config.yaml
image_size: 64
translate: 0.12
downsampling_factor: 8
encoder_activation: "mish"
encoder_widths: [384]
init: "trunc_normal_002"
batch_size: 128
weight_decay: 0.0
adamw_weight_decay_other_params: 0
Rows from block 1 of the decoder, named by matrix and row number. Each number is 200 + 20 x the weight over its row's rms, rounded and kept within 0 to 999. All counts start at 0. After the name is the row's rms in percent of the matrix's.
# conv: 3x3 conv (decoder.mid.1.conv.weight, 128x128x3x3), inputs 108-119, a 3x3 kernel for each
conv.17,100,195,213,203,190,180,207,183,214,177,205,208,200,188,202,191,208,202,205,211,192,205,203,206,214,203,195,201,196,192,219,178,188,193,177,198,194,183,192,208,198,173,204,195,219,207,208,186,196,195,216,208,197,199,191,198,203,205,211,181,209,210,208,188,205,200,213,211,197,197,220,198,195,207,207,196,214,305,213,208,207,199,192,202,212,182,157,183,192,196,212,171,194,188,199,211,181,191,216,190,217,211,194,202,224,205,194,188,209
conv.18,103,161,190,198,204,207,206,216,216,205,219,217,200,203,169,188,296,285,301,169,196,196,205,219,206,218,219,221,202,205,217,185,187,200,237,177,201,179,188,179,207,194,185,181,186,180,188,199,219,205,201,198,205,210,213,234,227,183,189,209,176,191,212,194,181,209,176,222,220,190,199,199,173,210,217,186,198,206,198,196,205,190,213,198,198,229,240,252,232,222,218,203,201,209,231,237,185,172,211,189,169,228,160,228,244,158,227,213,94
conv.19,103,172,186,187,208,186,194,195,195,193,222,213,226,194,211,200,207,193,211,197,200,203,182,207,184,213,195,159,193,192,196,224,210,220,210,199,205,202,214,205,195,208,203,189,174,215,195,202,181,211,188,191,213,211,191,193,207,186,202,196,204,209,227,192,192,195,187,182,196,197,196,204,232,217,186,190,190,164,176,170,307,233,218,234,199,207,181,227,213,98,187,220,208,220,185,175,194,170,209,210,204,200,209,193,188,189,190,191,209
conv.20,096,205,180,198,205,223,194,214,203,198,197,219,191,209,203,194,195,200,206,197,208,194,209,208,214,211,195,200,199,249,175,214,173,203,168,172,206,207,200,207,193,189,196,189,181,196,203,218,215,180,203,209,195,201,202,200,207,194,215,221,221,195,192,169,215,190,215,214,200,215,199,203,208,205,180,204,198,200,207,205,188,188,219,214,212,208,191,193,190,197,205,182,209,191,204,196,191,214,200,167,214,211,190,203,223,190,193,199,180
conv.21,085,193,186,226,176,225,213,202,155,220,187,228,203,196,211,211,181,211,218,214,193,174,212,188,185,200,199,197,174,184,201,197,232,185,181,183,166,193,198,185,187,228,212,179,195,201,180,210,204,197,175,211,167,205,206,190,185,205,173,189,185,202,182,180,214,193,172,206,192,232,189,206,202,191,193,193,201,222,207,229,173,206,165,203,190,196,269,184,191,200,188,190,239,194,201,197,243,180,214,211,220,191,205,209,190,199,221,195,193
conv.22,126,203,204,203,182,203,178,215,205,216,213,206,215,210,207,208,206,210,195,196,203,192,199,196,183,183,214,173,206,209,220,188,206,192,182,222,203,221,171,211,206,182,176,215,207,197,202,240,241,114,176,215,229,202,242,196,231,208,170,203,206,208,225,228,195,202,197,204,222,198,202,240,207,191,207,209,236,195,203,213,206,195,192,199,243,172,141,283,194,238,248,182,200,216,225,207,218,205,198,215,183,212,197,217,204,204,177,204,203
conv.23,100,201,198,193,195,198,196,209,196,206,189,209,210,203,208,197,210,187,193,198,194,209,190,215,205,192,202,224,213,204,210,197,215,188,188,206,199,203,180,212,209,193,198,209,178,201,202,201,197,208,180,199,209,209,198,203,194,201,206,187,187,196,188,197,193,203,199,198,203,201,195,208,192,196,207,202,196,260,223,192,187,200,196,200,219,220,219,219,196,200,201,191,196,195,219,223,201,202,198,184,189,199,210,196,217,204,197,205,193
conv.24,094,208,203,179,200,221,208,178,163,187,203,199,206,193,195,184,198,213,208,213,202,197,206,207,188,208,206,195,228,198,227,196,225,183,202,217,221,218,196,231,205,237,170,200,208,218,186,155,183,139,158,226,208,226,213,212,223,171,202,206,227,204,194,186,188,212,190,183,209,221,205,196,219,192,211,232,197,197,229,191,231,211,231,153,228,211,252,196,202,203,203,187,198,217,217,174,194,189,208,201,189,205,194,201,192,209,204,215,215
conv.25,099,137,196,198,198,216,209,186,207,246,201,195,228,186,202,199,178,202,198,173,217,214,188,210,168,163,205,183,194,217,160,158,167,182,249,227,205,212,199,210,208,181,194,208,193,184,232,207,216,231,208,199,192,194,207,216,225,198,200,182,219,210,201,210,152,158,185,186,190,215,181,198,216,190,196,179,200,166,172,171,192,173,232,192,200,178,196,167,232,229,193,231,214,207,183,214,177,194,179,193,176,180,201,213,210,216,198,194,215
conv.26,088,200,201,195,206,209,194,199,216,188,202,205,186,179,184,192,219,199,192,184,166,185,208,213,198,176,213,206,189,205,198,194,199,168,192,196,206,201,198,224,202,241,210,168,192,202,195,195,191,203,208,173,196,199,201,170,186,231,210,214,216,183,203,177,187,180,193,203,213,186,183,200,219,208,213,193,198,215,191,203,186,217,189,186,228,195,218,204,210,222,192,192,202,204,202,242,200,198,207,199,208,200,223,219,202,202,234,188,213
conv.27,085,217,190,196,191,198,192,215,197,197,198,195,186,201,196,207,183,195,196,213,203,208,213,176,126,198,184,189,200,195,190,214,227,212,200,195,206,197,192,208,197,184,194,205,202,200,204,193,197,181,188,202,200,206,200,211,229,199,203,252,201,184,190,197,210,210,200,199,182,187,186,198,203,211,212,206,192,145,195,205,200,200,215,212,211,196,137,222,206,188,211,219,195,215,195,202,227,199,201,195,200,192,205,192,192,206,194,206,226
conv.28,090,205,188,193,219,189,192,197,215,208,214,184,209,191,214,193,167,198,208,195,188,210,210,191,258,215,195,206,183,219,209,199,213,187,202,195,207,201,205,190,214,221,177,197,207,191,201,181,199,145,177,200,192,213,174,201,169,182,172,198,170,192,205,207,194,223,205,210,198,211,196,208,187,210,224,201,182,106,205,177,191,186,180,197,212,206,279,225,211,192,217,197,221,194,225,194,221,214,214,231,190,200,202,207,192,200,212,201,208
conv.29,112,212,201,209,218,199,220,203,225,182,214,227,190,194,207,206,180,177,197,217,190,205,210,213,234,223,209,183,220,201,223,223,198,212,188,206,194,199,192,197,185,206,201,200,215,212,208,198,195,236,209,174,209,194,194,223,187,199,211,200,209,197,175,205,205,207,205,200,212,203,208,189,215,202,218,218,220,148,213,193,205,226,196,185,194,199,230,185,201,180,220,208,190,186,192,178,213,224,228,207,205,188,199,203,194,206,191,192,196
conv.30,093,202,202,198,179,196,210,183,174,186,229,232,238,194,217,226,212,208,221,214,206,196,224,222,190,215,229,213,220,213,236,185,189,195,218,211,197,185,204,192,187,209,201,200,207,196,186,202,195,204,221,198,186,199,195,180,204,174,177,200,166,165,172,175,165,200,178,206,211,204,200,214,186,179,179,200,205,211,198,193,213,200,202,200,184,197,221,197,219,210,178,218,173,208,240,215,194,237,237,223,114,187,236,149,222,244,145,227,269
conv.31,104,188,199,202,201,203,198,187,195,195,206,201,196,198,197,196,215,206,202,194,187,225,197,186,213,192,209,228,186,186,193,186,228,208,196,201,204,204,210,189,188,164,211,198,198,196,208,188,208,218,197,202,200,192,200,196,216,211,205,225,214,212,205,216,207,201,189,204,199,197,218,212,196,199,189,185,196,196,197,176,198,194,208,192,194,210,112,205,188,181,195,189,201,194,196,202,201,197,195,201,205,195,200,201,179,219,194,200,198
conv.32,117,250,166,204,199,207,193,204,217,237,194,189,205,206,184,190,219,190,215,234,188,184,225,181,208,244,179,185,201,206,141,176,207,218,189,203,212,188,195,198,224,195,221,181,191,190,228,194,230,208,203,205,203,199,224,200,193,209,215,204,218,225,205,214,208,195,151,234,182,170,201,161,224,219,194,201,205,219,197,218,205,207,192,211,201,220,164,194,187,208,204,210,213,190,218,195,226,234,185,177,226,193,189,210,198,219,218,182,228
conv.33,117,199,209,207,211,187,204,224,199,197,194,203,213,198,181,212,208,201,194,193,196,203,192,191,244,202,209,204,198,201,197,209,187,194,175,198,198,204,191,194,185,224,186,201,191,213,203,206,195,224,222,206,191,200,198,208,207,224,196,198,193,219,193,216,206,213,203,213,197,206,195,199,187,189,173,194,192,333,188,209,205,209,186,190,193,163,182,203,190,199,196,190,199,182,203,223,215,190,191,198,207,195,187,188,208,199,204,189,191
conv.34,121,213,206,202,199,188,198,210,206,214,205,178,201,185,171,194,206,194,199,191,203,217,186,199,232,217,188,201,213,202,200,206,209,207,182,185,203,198,190,180,207,187,219,206,212,192,198,200,210,233,216,198,206,208,205,218,241,199,223,268,207,221,207,200,203,202,180,191,183,196,196,188,179,199,188,207,186,156,205,191,204,206,220,189,199,162,205,199,222,215,201,215,199,198,208,208,196,214,219,205,208,205,196,217,219,212,207,180,210
conv.35,079,210,209,182,225,167,177,202,212,188,197,201,191,192,168,187,201,199,210,170,191,179,192,187,198,170,214,192,212,191,237,218,206,208,201,188,203,249,208,242,233,208,208,276,252,244,194,225,219,226,201,228,186,207,229,202,226,181,177,221,176,227,216,220,195,192,171,203,213,209,199,196,195,195,224,205,221,199,196,213,210,200,166,197,221,172,229,215,184,186,222,190,227,211,218,193,227,212,213,192,210,186,166,180,216,203,200,217,206
conv.36,118,232,221,195,222,192,201,199,216,203,204,204,194,187,210,195,189,207,208,206,227,191,210,205,214,191,198,185,211,225,216,215,198,196,196,190,171,200,179,196,221,238,177,208,205,191,207,191,204,182,182,226,203,199,211,180,169,195,217,186,188,202,213,207,220,202,208,210,189,204,204,189,192,164,201,204,185,238,208,211,213,217,191,156,200,183,139,232,217,194,230,203,181,196,216,268,189,196,217,196,215,229,199,217,187,199,204,186,188
conv.37,090,191,201,198,206,203,201,208,195,189,213,197,220,210,198,198,214,197,204,191,216,197,207,177,173,212,180,193,217,192,221,207,193,199,190,189,205,198,204,206,213,172,204,206,224,205,192,216,194,256,224,202,192,187,203,193,192,178,206,204,195,185,199,199,196,207,195,199,225,196,195,203,194,196,203,204,205,405,209,200,186,207,190,160,174,174,409,154,188,188,182,204,198,207,216,225,205,200,192,241,192,201,193,214,162,211,208,182,214
conv.38,109,205,208,200,174,195,201,189,191,189,188,186,177,200,202,206,209,210,200,185,228,208,192,205,205,207,211,206,205,186,216,198,189,180,189,208,223,197,216,225,172,163,226,186,188,196,221,198,202,261,209,204,193,196,198,222,229,205,185,190,218,201,203,200,197,199,201,226,204,184,213,188,205,203,157,201,172,153,167,176,196,186,195,238,217,218,178,209,185,206,189,198,207,212,200,179,161,200,204,201,242,176,233,206,178,211,187,195,208
conv.39,104,181,203,194,201,202,210,213,212,182,206,207,213,218,203,191,200,207,182,202,184,186,209,200,218,206,216,199,184,184,193,197,191,195,192,185,199,200,187,199,190,212,204,213,192,213,204,231,200,198,219,186,204,197,204,207,185,200,214,211,211,211,210,198,199,208,198,201,233,209,177,199,188,197,206,193,186,160,207,196,194,199,209,174,184,205,203,188,220,192,194,208,190,205,193,191,216,181,184,192,193,209,190,177,201,200,189,188,192
conv.40,088,189,203,214,177,199,197,183,197,180,183,188,185,190,178,182,207,196,211,189,185,183,198,194,194,196,187,215,201,210,206,193,218,200,187,218,208,217,199,184,200,205,185,232,211,204,212,199,224,212,193,232,177,196,223,203,212,180,194,217,205,200,184,189,200,169,207,216,191,196,198,191,197,198,215,197,193,158,198,203,185,200,199,186,163,218,206,165,200,211,174,181,223,200,226,223,210,228,232,213,212,180,206,192,214,203,212,228,218
conv.41,099,228,217,203,203,178,200,231,162,218,195,237,186,194,209,193,160,202,173,194,229,169,187,212,180,194,244,224,197,228,208,192,186,196,186,189,197,180,206,199,179,214,197,188,191,220,204,203,204,195,173,233,205,224,205,161,217,177,164,243,193,174,185,182,207,218,192,203,217,184,214,207,180,209,199,197,229,197,193,231,210,196,217,217,200,175,195,198,208,210,215,203,201,202,173,202,210,185,215,239,194,209,214,160,213,226,197,235,217
conv.42,111,198,211,208,214,191,198,209,216,229,222,224,201,188,206,202,179,197,205,205,223,203,209,226,169,201,205,202,209,226,207,248,208,215,196,204,186,189,194,200,191,196,191,204,201,199,189,175,194,191,174,200,208,195,207,188,167,207,191,208,185,181,215,233,217,196,225,222,206,209,207,203,208,202,207,200,193,216,178,201,178,205,216,160,212,205,136,245,218,206,215,187,212,199,195,199,208,182,210,207,184,220,197,213,213,163,205,206,161
conv.43,090,186,186,188,201,216,177,177,208,195,208,227,220,202,195,212,190,185,217,196,202,211,180,219,190,203,212,166,182,168,175,187,196,210,201,193,184,190,176,203,217,180,189,212,199,215,188,202,186,173,214,200,173,235,194,186,158,178,199,186,196,212,199,193,230,202,195,224,197,200,226,208,221,189,199,191,190,225,202,203,198,193,169,205,211,225,170,220,233,220,192,180,191,188,195,204,217,183,189,171,193,168,234,195,208,202,220,201,225
conv.44,109,192,198,210,182,178,216,207,227,235,213,204,223,200,220,209,197,206,193,178,206,194,175,226,238,175,214,213,189,183,166,202,207,236,217,156,205,170,178,198,177,220,197,199,178,203,219,191,221,185,169,222,216,212,219,217,226,205,223,223,211,205,200,188,202,180,173,222,191,181,217,224,195,208,178,199,205,198,210,190,194,193,202,217,215,231,276,215,195,147,215,204,186,177,196,197,197,187,171,170,195,207,178,199,223,171,196,210,195
conv.45,122,207,206,200,180,206,196,204,181,188,198,229,213,208,202,198,173,191,182,234,210,207,224,204,201,231,199,209,164,191,198,187,246,225,195,156,195,194,191,172,218,244,183,201,189,201,168,183,213,184,185,185,198,201,209,180,157,196,195,161,179,218,173,208,205,200,191,184,183,195,194,194,213,207,217,203,196,173,204,185,205,209,173,179,199,163,133,191,202,182,214,187,192,176,184,234,222,192,186,176,223,249,197,193,207,202,216,217,193
conv.46,094,202,195,202,192,186,178,194,218,184,212,209,209,198,211,214,217,209,199,197,186,214,209,199,222,202,180,214,200,182,184,200,178,191,196,202,199,179,205,198,199,190,194,206,209,197,179,192,198,208,212,192,208,207,198,204,224,187,219,213,190,178,205,214,177,223,200,204,215,207,199,220,200,202,211,198,227,279,216,210,198,215,187,200,192,205,362,176,221,209,183,202,202,191,190,160,211,187,219,190,190,182,192,199,203,206,191,211,196
conv.47,110,196,183,194,175,214,209,229,183,204,200,198,205,205,184,204,225,200,189,183,196,239,205,184,202,159,196,225,186,189,212,210,219,237,216,186,201,204,173,171,205,196,201,235,218,210,213,216,225,194,199,214,206,202,248,205,195,190,205,202,196,198,195,206,192,198,201,182,185,190,193,214,184,215,208,182,212,193,221,195,205,216,211,238,231,215,214,246,193,183,186,209,216,212,218,229,215,183,217,215,216,219,216,204,203,225,232,217,199
conv.48,082,226,185,201,199,195,209,196,190,205,164,252,180,139,209,182,137,218,251,215,218,217,198,185,234,216,189,217,184,200,231,208,215,230,148,222,170,175,206,212,167,189,221,212,216,192,210,159,187,222,192,221,207,177,207,222,233,164,225,201,170,197,238,193,215,213,165,200,203,180,201,198,162,175,228,196,196,193,204,207,210,180,213,219,214,233,185,204,179,195,206,191,192,222,217,162,225,222,216,215,171,230,165,183,233,205,196,232,156
conv.49,094,206,189,213,186,183,180,189,220,179,175,182,185,172,175,168,197,200,200,186,159,216,195,172,259,185,175,205,204,216,208,150,197,231,212,196,201,222,213,199,210,209,219,205,198,213,214,205,220,205,215,215,188,195,232,234,213,200,205,178,200,215,223,197,202,206,214,177,202,180,189,193,182,212,175,206,197,183,192,205,206,203,210,228,194,198,149,222,196,211,204,217,214,194,203,160,193,221,187,212,228,207,209,209,196,225,231,191,209
conv.50,116,235,224,210,207,204,194,218,172,197,203,224,192,198,196,190,213,200,212,214,222,183,216,200,152,238,196,169,168,177,207,183,146,200,215,221,185,189,193,195,188,214,209,204,216,217,202,166,167,210,221,168,210,190,195,185,165,215,158,248,168,191,195,187,189,221,201,196,209,209,195,188,213,184,187,163,165,213,210,203,180,194,219,173,215,191,132,192,194,205,197,216,193,202,227,198,205,182,203,202,207,201,195,207,176,217,195,187,188
conv.51,085,200,203,196,205,178,214,175,207,213,178,199,203,213,208,218,178,206,183,199,189,211,190,170,260,193,183,184,197,175,198,219,220,193,198,194,204,186,207,189,195,208,187,184,197,195,198,188,196,213,186,208,218,191,202,185,180,193,193,188,182,184,194,197,197,188,197,202,199,204,222,214,215,194,203,206,209,250,190,197,197,200,213,194,205,197,257,172,187,182,190,222,208,223,216,179,194,219,200,211,194,205,223,211,167,212,206,193,211
conv.52,109,206,188,208,188,210,195,195,189,221,188,197,189,183,210,199,193,217,206,188,211,199,199,178,175,192,188,214,218,206,202,198,208,208,205,203,193,203,203,200,200,190,193,217,209,205,211,208,216,168,170,210,188,208,218,209,222,196,192,266,185,208,197,195,197,189,191,209,202,206,204,215,187,185,199,200,222,181,211,189,208,211,196,202,196,215,225,224,191,196,199,195,194,200,180,186,194,216,202,228,189,208,212,204,184,217,212,210,209
conv.53,109,204,200,212,188,194,210,192,214,206,211,203,203,207,195,201,197,195,188,203,222,202,202,179,203,212,184,205,191,210,191,185,159,198,181,196,180,200,226,203,200,223,214,197,208,207,207,185,202,256,191,198,207,205,200,191,192,206,180,202,204,207,205,205,207,200,211,213,177,212,204,186,209,200,197,200,179,215,194,197,182,195,195,171,179,193,452,199,194,200,191,186,205,195,218,152,201,202,210,188,190,202,225,209,202,208,194,192,194
conv.54,095,220,207,199,197,182,211,205,197,187,211,199,227,197,198,204,203,212,200,222,202,173,216,202,166,199,221,202,223,231,217,183,231,196,168,184,193,200,210,187,186,228,171,179,189,200,214,201,201,262,158,187,210,190,199,196,230,227,181,202,220,193,176,200,231,187,219,234,208,213,217,196,201,194,219,190,181,173,174,187,191,191,202,227,229,175,261,224,177,215,193,196,195,200,196,240,181,189,230,199,192,205,175,180,168,185,181,198,209
conv.55,091,198,194,193,203,192,210,211,189,210,199,194,208,199,208,200,186,196,192,215,202,211,196,194,237,209,178,199,205,191,216,179,240,196,201,203,199,205,195,198,215,190,213,208,213,209,206,187,187,160,176,194,196,214,193,188,191,219,221,203,183,194,218,194,216,241,187,215,219,212,201,219,187,219,229,212,227,154,220,211,221,201,186,194,219,217,221,224,190,191,227,179,192,171,209,198,200,195,188,186,199,200,215,200,209,200,218,209,205
conv.56,109,216,209,196,152,191,195,195,242,290,167,225,208,168,182,208,203,217,234,217,199,199,153,153,196,205,169,170,224,230,227,180,165,162,278,224,219,201,199,196,186,203,186,218,221,205,208,188,179,216,185,194,210,188,222,206,202,219,207,203,188,172,185,197,205,210,197,145,183,159,186,251,234,206,209,212,212,199,191,174,208,210,187,214,180,200,219,175,239,207,185,156,200,194,186,203,193,183,159,182,194,192,203,167,208,185,211,237,190
conv.57,088,215,223,196,163,179,211,178,182,211,224,226,232,209,207,212,200,200,211,236,182,181,230,175,224,195,187,193,203,175,232,251,249,194,218,221,234,169,191,213,220,211,213,211,214,192,166,196,202,185,183,205,171,196,167,230,203,194,190,215,163,206,159,192,168,198,190,191,190,204,206,198,251,183,184,183,182,194,223,193,207,226,183,211,224,182,220,202,236,208,218,218,170,205,169,218,205,202,167,179,192,184,207,181,186,216,172,214,209
conv.58,077,198,184,193,207,156,185,187,187,213,193,214,188,201,201,206,208,202,199,205,190,194,184,148,209,199,201,197,213,199,198,188,217,205,208,187,210,213,200,208,192,183,188,195,181,200,215,213,207,206,185,219,216,213,216,212,198,211,198,180,184,189,185,201,182,177,193,196,208,204,207,192,206,203,169,184,185,182,182,196,171,184,224,165,223,225,272,221,203,204,218,215,195,208,207,206,194,206,186,191,205,203,186,179,222,190,195,203,205
conv.59,099,196,177,200,212,204,223,212,213,208,199,211,219,219,196,210,221,221,236,205,211,179,199,205,236,185,188,208,209,224,194,200,180,186,205,196,177,192,195,186,206,200,190,190,170,192,197,193,196,209,208,192,219,197,214,206,204,199,180,206,193,215,195,200,200,210,178,204,226,209,170,193,178,172,183,203,212,255,178,205,177,199,209,219,212,199,136,199,222,216,161,190,212,178,223,233,203,187,236,214,193,203,221,187,187,203,196,212,188
conv.60,087,195,191,177,212,197,184,219,209,190,192,166,187,210,198,200,210,202,196,212,190,230,206,191,279,218,198,232,183,215,203,209,165,183,193,216,194,202,219,229,185,217,210,196,177,201,220,174,196,206,179,211,209,211,193,203,161,202,170,189,196,192,199,194,212,226,206,191,191,197,202,209,210,178,173,186,202,168,200,186,187,195,231,223,236,193,272,216,216,157,199,197,204,188,206,167,209,188,223,189,222,220,244,227,170,243,225,208,226
conv.61,097,196,184,184,199,181,185,182,163,192,190,200,219,216,209,219,206,233,201,213,181,190,239,195,205,233,199,182,211,204,220,186,232,188,205,197,226,198,201,175,196,205,155,196,190,168,193,197,244,200,188,189,195,196,213,181,166,184,199,207,189,174,207,187,228,231,213,205,190,195,200,198,161,162,170,197,190,241,187,199,195,216,224,216,203,241,216,173,198,223,189,218,211,183,213,217,166,197,218,218,200,210,186,208,224,184,200,213,176
conv.62,129,195,184,189,202,176,209,191,200,205,214,202,198,212,197,207,212,225,189,188,223,175,201,236,179,217,224,185,203,175,216,198,221,194,199,210,194,212,204,186,177,212,200,214,207,172,200,217,206,141,215,224,171,241,223,191,193,191,201,199,201,197,200,186,178,187,197,209,199,221,195,215,231,203,192,212,211,205,183,235,261,183,211,213,197,227,117,223,166,177,185,228,192,202,191,180,185,202,229,184,184,197,194,197,214,180,207,215,214
conv.63,096,163,181,170,216,220,204,192,206,196,180,211,184,182,197,191,197,217,186,148,212,237,158,199,221,139,185,214,191,206,204,203,218,218,170,203,174,202,202,190,197,196,200,199,206,178,192,190,237,213,208,226,190,187,224,219,208,207,208,199,214,193,196,214,219,198,148,204,202,167,215,212,183,201,192,184,192,207,196,201,207,195,196,195,187,188,205,190,197,192,164,233,218,195,238,224,219,231,241,186,188,194,215,214,207,212,206,187,228
conv.64,101,199,203,206,194,176,201,195,211,202,198,173,212,198,195,200,223,202,206,199,205,194,191,203,176,199,185,190,195,212,233,188,159,215,230,203,211,204,198,195,199,204,211,224,190,204,222,202,184,187,182,194,187,209,203,182,189,187,199,194,193,196,225,208,196,213,194,195,229,198,232,198,209,200,189,228,185,134,216,207,199,206,215,219,220,217,180,226,229,212,208,205,206,206,200,185,227,224,196,208,200,208,198,204,204,180,212,211,184
conv.65,088,207,192,181,190,185,171,168,180,165,211,197,219,204,191,223,189,227,214,235,199,228,222,215,155,233,183,192,190,194,202,167,187,183,189,202,186,181,178,178,207,249,179,181,185,161,197,185,191,148,190,199,195,179,173,169,176,181,204,240,186,187,189,186,203,212,208,186,201,206,214,202,186,206,227,193,202,273,200,156,226,167,195,147,161,203,233,208,229,212,208,192,171,204,212,185,234,200,222,221,190,229,220,185,223,210,177,232,181
conv.66,108,194,193,185,197,194,209,203,216,205,207,213,200,191,210,194,215,203,205,202,194,203,193,201,210,196,192,184,202,194,209,196,227,216,219,187,194,189,193,188,195,173,187,201,199,198,215,224,204,246,235,213,196,206,205,189,211,197,200,196,208,201,209,204,216,197,195,206,210,200,210,192,195,186,176,186,184,234,162,200,193,178,209,219,175,209,120,159,208,212,204,207,197,193,198,196,190,191,193,188,203,204,193,195,195,195,209,214,201
conv.67,110,187,235,208,195,200,203,182,218,202,190,178,179,203,209,209,215,213,228,246,176,224,230,212,207,270,196,192,202,184,176,209,187,203,198,202,207,184,211,193,191,204,214,201,218,184,210,165,192,194,206,211,234,203,213,185,199,174,183,182,182,215,163,192,165,183,198,158,199,204,190,226,215,204,192,178,181,248,170,219,221,203,189,201,190,201,205,220,181,209,198,207,194,209,195,165,185,181,196,232,165,194,202,153,188,193,143,216,193
conv.68,092,211,202,186,217,183,219,189,244,173,214,222,196,210,180,175,262,167,197,253,185,211,228,205,244,213,182,223,189,198,189,176,195,161,190,230,193,210,160,190,225,215,199,201,212,217,182,208,207,183,186,197,180,223,201,222,219,205,226,172,208,223,215,222,196,194,191,204,193,208,199,208,230,203,188,194,213,188,215,216,171,211,204,183,202,201,190,175,191,204,196,189,207,206,171,153,221,204,152,193,216,200,198,233,190,216,223,186,204
conv.69,098,216,200,202,185,209,219,198,216,213,201,225,195,181,193,187,185,192,202,222,193,211,225,175,271,227,206,207,186,178,177,234,169,209,198,214,211,202,201,191,192,195,179,200,217,207,170,187,203,205,252,193,196,192,210,189,192,174,215,169,178,212,204,175,193,235,210,183,205,209,203,211,198,209,204,178,199,301,200,172,183,209,201,249,213,224,162,202,199,226,215,195,193,176,175,198,202,181,201,227,208,201,206,197,223,184,204,204,179
conv.70,085,204,207,201,199,200,226,213,251,239,219,203,192,216,197,190,208,187,215,210,197,215,225,219,237,191,196,172,196,203,180,184,156,176,248,200,183,212,199,203,202,202,188,209,186,203,195,192,207,196,185,217,201,212,201,201,197,203,187,159,208,191,200,196,159,188,208,163,210,218,209,189,247,210,204,156,200,166,198,188,200,194,192,186,203,176,187,202,194,199,201,207,215,206,238,189,226,195,200,201,192,187,186,188,215,184,175,208,186
conv.71,091,192,164,221,190,214,181,194,155,194,185,181,199,201,235,209,214,232,207,223,226,203,197,208,208,178,222,220,204,217,169,230,231,228,229,202,202,186,183,190,185,187,181,191,203,216,198,222,202,203,226,194,199,207,186,184,172,186,199,194,197,182,194,214,205,186,205,217,194,190,207,195,192,189,198,171,199,236,187,224,196,224,214,209,204,208,170,211,206,195,177,212,183,167,193,189,205,188,213,154,228,205,197,208,175,212,221,187,203
conv.72,106,211,206,250,215,208,251,186,226,191,202,208,180,201,204,182,217,214,243,263,199,110,205,211,164,215,229,194,231,201,207,221,241,214,171,209,204,209,236,210,165,200,173,181,198,183,186,177,184,203,201,217,174,187,237,163,197,201,201,194,212,196,211,193,204,220,275,194,197,223,223,184,186,209,255,232,171,207,169,192,183,174,211,167,207,207,195,192,161,200,175,211,167,224,185,173,166,228,210,187,167,227,173,197,224,198,193,184,172
conv.73,090,198,181,202,211,215,182,208,226,213,193,198,216,184,187,194,217,209,209,202,215,205,171,221,205,182,201,209,197,192,172,184,150,185,202,185,181,196,192,194,192,200,185,205,197,174,221,177,206,200,252,187,198,200,205,195,217,175,214,227,184,190,177,206,174,202,183,183,212,180,199,191,202,191,187,186,199,263,183,207,189,203,189,213,197,218,184,173,189,204,200,178,193,209,220,204,204,215,186,204,210,170,204,206,188,210,197,196,243
conv.74,088,197,212,191,186,217,213,196,178,191,217,210,224,194,203,195,189,203,214,197,203,211,191,215,173,196,229,186,194,194,211,225,223,197,202,195,194,206,161,203,190,224,187,202,190,189,222,225,197,183,186,202,201,199,199,214,183,194,208,207,193,205,206,197,201,203,191,191,191,208,199,209,175,193,209,192,221,319,193,200,210,193,227,211,225,201,303,203,222,200,209,178,205,170,184,235,184,215,195,182,177,195,206,211,210,213,202,189,215
conv.75,138,193,222,200,173,162,199,184,209,194,219,234,202,201,184,178,206,209,225,224,183,167,211,193,217,191,211,202,194,172,229,210,202,182,193,236,200,196,199,170,186,218,212,205,203,176,187,211,206,223,186,226,185,188,197,208,231,204,177,178,217,161,196,194,194,201,184,200,214,193,227,205,212,179,196,159,179,182,178,201,185,202,189,206,184,171,174,176,220,206,211,193,201,198,215,210,205,167,224,186,194,195,210,217,225,203,195,208,192
conv.76,082,207,205,215,228,227,211,200,195,194,204,212,205,202,197,192,211,206,182,199,172,185,202,205,178,207,201,204,197,204,208,175,224,168,214,173,220,204,201,219,182,221,210,197,217,225,217,202,201,208,176,207,216,194,210,155,246,175,204,231,208,199,214,207,205,201,172,222,214,182,173,215,178,158,189,163,231,212,212,187,197,184,209,223,190,203,227,193,168,214,205,173,212,195,163,200,178,192,176,178,168,199,190,200,216,182,181,201,186
conv.77,117,192,201,201,214,234,207,190,192,227,192,170,177,189,226,206,205,195,184,204,205,191,196,216,173,194,182,194,195,208,223,190,212,180,209,208,191,183,206,211,209,231,176,189,188,205,211,196,183,143,200,197,205,210,194,204,187,193,220,241,193,174,212,212,195,220,194,192,180,207,202,196,204,208,189,199,190,189,216,206,196,204,209,173,215,185,109,188,211,200,209,217,202,216,218,214,182,202,210,227,192,195,214,207,182,196,202,195,201
conv.78,083,195,202,197,216,218,217,195,236,218,200,182,190,204,191,209,208,189,195,192,153,209,184,197,220,191,180,209,197,201,185,197,190,219,208,207,204,192,203,190,190,199,173,207,188,204,161,212,209,195,191,202,190,201,206,176,196,202,193,208,197,191,205,187,197,186,192,189,208,192,191,193,202,206,199,209,187,217,196,177,200,207,187,231,175,206,154,211,200,191,171,205,187,202,181,203,191,189,183,198,204,166,197,189,201,192,190,187,206
conv.79,113,188,200,220,214,180,232,190,213,213,206,212,198,196,217,192,208,189,213,197,180,188,180,216,203,193,179,205,193,219,219,211,200,172,209,218,203,219,180,207,228,180,188,236,178,216,196,195,227,123,161,235,184,193,215,217,183,188,219,191,211,210,206,197,191,226,190,207,209,206,212,186,205,206,205,216,215,198,224,187,196,167,211,212,175,214,189,162,222,214,217,208,208,209,206,239,204,193,229,198,182,202,189,214,222,210,181,209,206
conv.80,110,224,194,211,221,210,217,198,207,200,201,195,186,207,178,221,197,204,205,156,191,208,190,201,176,180,173,211,199,228,213,191,232,207,195,176,183,240,204,240,237,204,184,232,181,223,206,191,228,199,163,242,171,211,230,211,230,191,180,223,209,199,181,196,228,202,198,234,209,217,202,181,177,192,186,205,186,178,225,196,169,182,194,194,176,239,177,162,230,229,212,167,221,220,199,196,209,191,206,211,179,195,209,166,215,232,184,211,235